config = dict(
    model='spectrogram enhancement model',
    dataset='telephone keypad tones over noise or synthetic speech',
    train_examples=39062,
    beta2=0.99,
)
Rows from block 5 of a small spectrogram enhancement model, named by matrix and row number. Rows with one number belong to one channel. Each number is 128 + 24 x the weight over its row's rms, rounded and kept within 0 to 255. All counts start at 0. Numbers have three digits each.
Before each channel's rows are labels from the 100 clips, of 14976, where the channel reaches its highest value: "responds to" is what is common among them. Only what is clearly more common there than usual is listed. The data: telephone keypad tones over noise or synthetic speech.
# convs0: first 3x3 conv (model.mid.1.convs.0.weight, 192x192x3x3, each kernel summed), inputs 96-191
# convs1: second 3x3 conv (model.mid.1.convs.1.weight, 192x192x3x3, transposed, each kernel summed), outputs 96-191

responds to: mains hum
convs0.9:121138130111128145104135075144069113160131107109108146151154104138155149157103148142106158125107142086146146137141141152155169140142141148119167141116123153159150127111107118159154126167086099176151163130144176159138120143137108102136158152167149121090126148150084140084188138149155082148
convs1.9:146146145148151089143110146126176122125183146136143111104117146109115124122174119126141080120124174167103117116133141135106093105191158110163118132130144109108131143143131144106118149120166129074121134158128077130104129130159112146138101096126136134150168158114144081159087127120096162139

responds to: clipping
convs0.49:134123156104124141146124090129097087097142108122114140134148089137118114102094198151163125152112143124156147107128157147135176172142144154154140111119132116103151125134117144111112121134127118113107110096115156138129116086109141137141098113147126164094100093125071150123136170104176097148
convs1.49:153117101137166121104136141142142137166184134108134142182145117127132132118113128135106147147128136137135088126131148153135182111089092135125141179117143131148143150122131147177086084143140143157188120109135171160125108131081124113153143146137157133125136156149124143109167112144147147085

responds to: reverberation; rumble
convs0.88:089136130069127120149122095123121134127115082170141132118127096137147141142135127099132159122159107075113162122099148118122149111108101141084137122161094145160126124111164094125146135116078075142120127154124160165129124167140112108115130138120137068121130138147139139150142158137150100134
convs1.88:134118095139116176156110147153090109139143140141130109133105139121109097085106156116158123118124158139147122112127138151115088137126142101142112128136138105135107140158138147126118109160133171114121106107141109132104099149147172154093091139116157124155122130078113161141112131114140140108

responds to: reverberation; mains hum
convs0.70:092138122060137082125140107146143163125149089121111147171115135158135100113131110129120143150127159060123173151111145105131144103099113145120114162112087143120108165121167080164118117111066067125113137159141144175147151177154151115124138131099128097150120138120171143139158143126166131131
convs1.70:094108078099133187124106097117062120134104091154114125115128090163165167147082125133117157115151115093152114140113101136129127144132133121139143103127108156147142111108116128108157162152098151137136135113105141138110133100141165110138099134133112123092102088127127150113116133117145076110

responds to: reverberation
convs0.77:092128129079104120141118098108123129111102083170141128096112102134134131142127121085128151101158105088106157113094148116115152115110112137069129104156093133151120108096145095107133126108086082138121109152114158140125115156129110103094132126117120077127126132131136128149134162131144096126
convs1.77:143139100143121174150117144150092108168145143132133117137111138112106093083110157117153123117122153147144115111131136160113091138124152109151116134135143104120102140158140154128134109172144170114135108101142113124109108154146183150101095140117172130151130141087110157127108135130133145127

responds to: white noise; quiet level
convs0.157:125143120110089174156115097126110074120034114131151116086126113133131122095122159130149133105137119111132095096128129135122137154134109118110107116145151127114148042118117159068125107144108114125108112091110143151118131152073129103112082155134146150122119136108103152145174140120164120126
convs1.157:131119103128167086110171134139161160138153130117137165166149103124135140144133106132103137147131178131130157135130126130149141163134111166082159164124127138160138164107135126166114120120129131164175137193133144134167089118151141107152178121144107116145179137173174120144087097152117142149

responds to: white noise
convs0.143:121135149119125138156121138150112097129092124131140141130140159116110105093115157153166109130138091126154121105142106114131134153122123152174128129140163118128126080127120156126103104148122135100115120027151126130137166121057127116130112125125138172150100102118080158149136152118146150121
convs1.143:112146123112162093117150115139140140138145113124149150154145093111128128123177122125106100140147166118122124119124125116131143101151129151097147171135123137153131153108137124165162138107119094132150147195142129126143099139169091110161177152131138119146177196163154090130083110175094126164

responds to: rumble
convs0.55:107113133093107138149135164143119091150098128138141134119139131063143118135144076113138153058167075116089125086121096094138144154125157134124125137130109139125077113112108105111171136119108172154147116123139154092141138160156113131093138114132104124137106137150133125135092087122116165143
convs1.55:137101103149156096127170145128149171111152149124140160120134127117135139152117097139120109140119191145127159140141139098143100190105091158056153129128137132144088126111136142124122149112128146144143151179128088098168109108170161115139136118141126123192145114167118113174077072120123148159

responds to: rumble
convs0.67:120143129107122155115137075140080106163123101121116141142146089142159154163106151138107163122113144090145136133134146152151172145143151146114161137121125156162155126100101122148153131165088102175148156129132178160140135148137105097142159153160142127086131151148091144094178150154162081159
convs1.67:147146146141136091152105140136168120137177139145148109113108147103106118117165127121150072113129170162095123111127148139098093105171153106157109145137137097107118151151141139124109132130161123075115127147135070121099122135150124156129102097118141125163162159110145079149096133130090156140

responds to: quiet level
convs0.18:142123109144127110138101135156122078112133143145135097158105114141074082092087149126136124113145142142136119097120158127109093145124124102156092153145113075124122192149127125170102095153142152102109081148164098136104106135136142168123126144096122115119107143091166157142112116098136123102
convs1.18:144151106144143166111145164108121138122120144113118148124145128139163151156134121146113139138123163156139100139141122149144121136158169146148157107110150158107118087115112173113187159149154187122144152124106126096139135108169195106147108119147108157142144093153109141116107128107135150166

responds to: mains hum
convs0.62:101150136099117168129127069137099116147121091115113126133141073151149158144117156133120165125098163085144116132122163128137182140144146127104143127108132142174168123105103133129166149144084096156130154122117175168123158143140132101159147170154147150109133141141100146115174173148163085154
convs1.62:139114114118141102144108130146144118130210116155162121163110122101101121124130127107140111116157147123099104110101158134103142111081097117124114171152123101139120171136157130173086089143126121112146102111149119143104107143104139143133125107115147101153128161134149114125153109128115136091

responds to: clipping
convs0.117:065112116058108108099151119106110164085133075123087142139130165166110087118117103152094125161126140054123157159120146092147115147110098137100123115105095123109076138112120067147095121103059093106091125117127115136148137125125141123130109120112114124151081111110122134161115100087108120136
convs1.117:086107090095163147117126106115093135133138084137118134114138094151161162179087121139108155131153118085156124148122091108136169142105104135119146104126109159150114104099111115119173173137091132161155156124117159098127132105148145101155123139138110135126104095151110150133105087136154087114

responds to: speech
convs0.190:095132137093098139146106119126117127089081096157119105130071153160101100090141147120128110133149125103142177118130149121094112118110117109107076124145112105133100122101135096144117115121105101104093097120141115153125138158114126116115105152072161124164101132110119170193139135099162144113
convs1.190:124138078127152144114146115123090122178128124115117152148150098138154140136085121142110169146125129121178106141137102146152152170111135150126154126117138157138124125114116152140142138174118162155157151096122168131146113122117175103145132150146139142135127108145100173119101105165152116133

responds to: rumble
convs0.65:121138126112135139104135079153086112163162105114112143164146093143157147154105143135101159129108136088145135134136140148151175144136140148124165152117118155162150150108112114171148128159089100173154160126148173157138125140135106102141175144160139120082130139147095138085175145159154081150
convs1.65:144141144140134099157099135131170120123164138149148100093104145108111123124162131123154080107133162160093121113125146136097089110185159097158107124137137101105136145153139141099111149137159125074112128152131074137094132132149122161126089105120144124140156150107151088146102139111101150137

responds to: white noise; quiet level
convs0.145:093121124076106131140133076141093118158116105127131143161144075096162132125115138136126156084129127062094126127152071126148153157129118140123139166133137162104138124105117124140140141127067109152162145126128166148136151164143119142084142133156135117087140137119127146087171166124168097134
convs1.145:170066101157141168130154157141132147089141165134130147114126132122124128129110111123130144140112167166136150135135156137136118194106098140069145123132139119150133139119139147107092121132138168148155116134134122146152086121144165126123102104135142116151123108134122164153119111081188160120

responds to: reverberation; mains hum
convs0.177:084152134062096083128142108144146151128108086120110153159113131151146101104140118127120145124128148061110183139123147114131124119113132153127117159107089150102102131104152078149128126122066076131119131173144139167153145192157138117105122134104134099151140149124175148138157137130161137140
convs1.177:109112073121135175118112115117069125152121110140095124120132107170153154135081118144113170132127112107162112151132104140136115162124131120143140100114123146152137128110106137113153142170105171139147131099105144140116131103135187112127105123137118133112102095114120158121110134130148102101

responds to: quiet level
convs0.125:076140130062082141138109109124113118093083081124131120133094140133104090081139104128127106110146117069120135094118114085100115132116109125137094120129129110091100095100112114134113124138069083101081100088123106107125159143089136110116122149092131133156088127101113115148141133086109132126
convs1.125:106122101112192113116162126122131150143161107122120152131149106140150145167120120140106144151140163108168143151134097127154147157134119154102161120123120155152113134108118117136181165123111139170180169168128163096157099114146154100154161147144113132158151128157135143147074077171140128150

responds to: number of keys: 5
convs0.111:110147134082098146150120111143129074123062099103134127124128131126121098076129128122146125106116102096128101069114104113121141161123113139140111128122137129108129068119113141097107106163092094113103102052126131127130153138066128098117116162123144147136119131100099143146154139116140139121
convs1.111:110124116116168096117171126130158156126144118122133160147147103126130132141150110132109117150138184114132144139130122108149138138130102163069156150127128138164117153105130121159150129097109116156165143208134137122165091126164120110148182140143125115168171158163153119152081090161121142157

responds to: reverberation; rumble
convs0.50:084139128067114118150122095122125131125107077173144137112123098132145136142131128096135162107161111075111159114097142117122162120112107145080138119161096144152123118102153095120141131118076078145126122154123166154130126169137117105098138137121128077128132139134141132148140164142149097128
convs1.50:140129101142116175152113144148094110157146144136131112128109145117109099085111151116157121116123157146141117115128140158115088141128149103151116127135142106125107142159139153121128114171142173116132109100139108130104110150147187154095094138119167124154130135082114154130109135124132146116

responds to: white noise; clipping
convs0.44:080104162076121124145131125137105122075132075171152105145115135158100098103140146136129105156188134088138176111123144113120108098144122114159099137164086111139101149138151089152136157111099110086091126150148096108139128115152097155171140109085121127140095130128112130165111117083117105139
convs1.44:121124087124160139095152138112116148145150116104111159157158104159171165164095099151093149155133108119149093154139110129158160137109114157133165136104143170136130107099106153148162157145121155149166159112109146122149134106131160091169129139154108157132125099171120140115119092135127124117

responds to: reverberation
convs0.24:139152130091137113149135168165150168109132128133121131169101197142113080134135134115153130158130148116128148135093164130122123124101105128102097167140094123110092133149172107177112120139120115119109121111161130161146150171104133133145118157085176122164112143145146145166168122120131175139
convs1.24:082096088097145144118130101123070130132130087135111134124137099156154146157085118138110149142145122083176144149126093096141154152096097136110139100125103155156089119096110099128119150136081123131121147116124146098137114113127151100141126146131121128144093098130084166159099082138154089109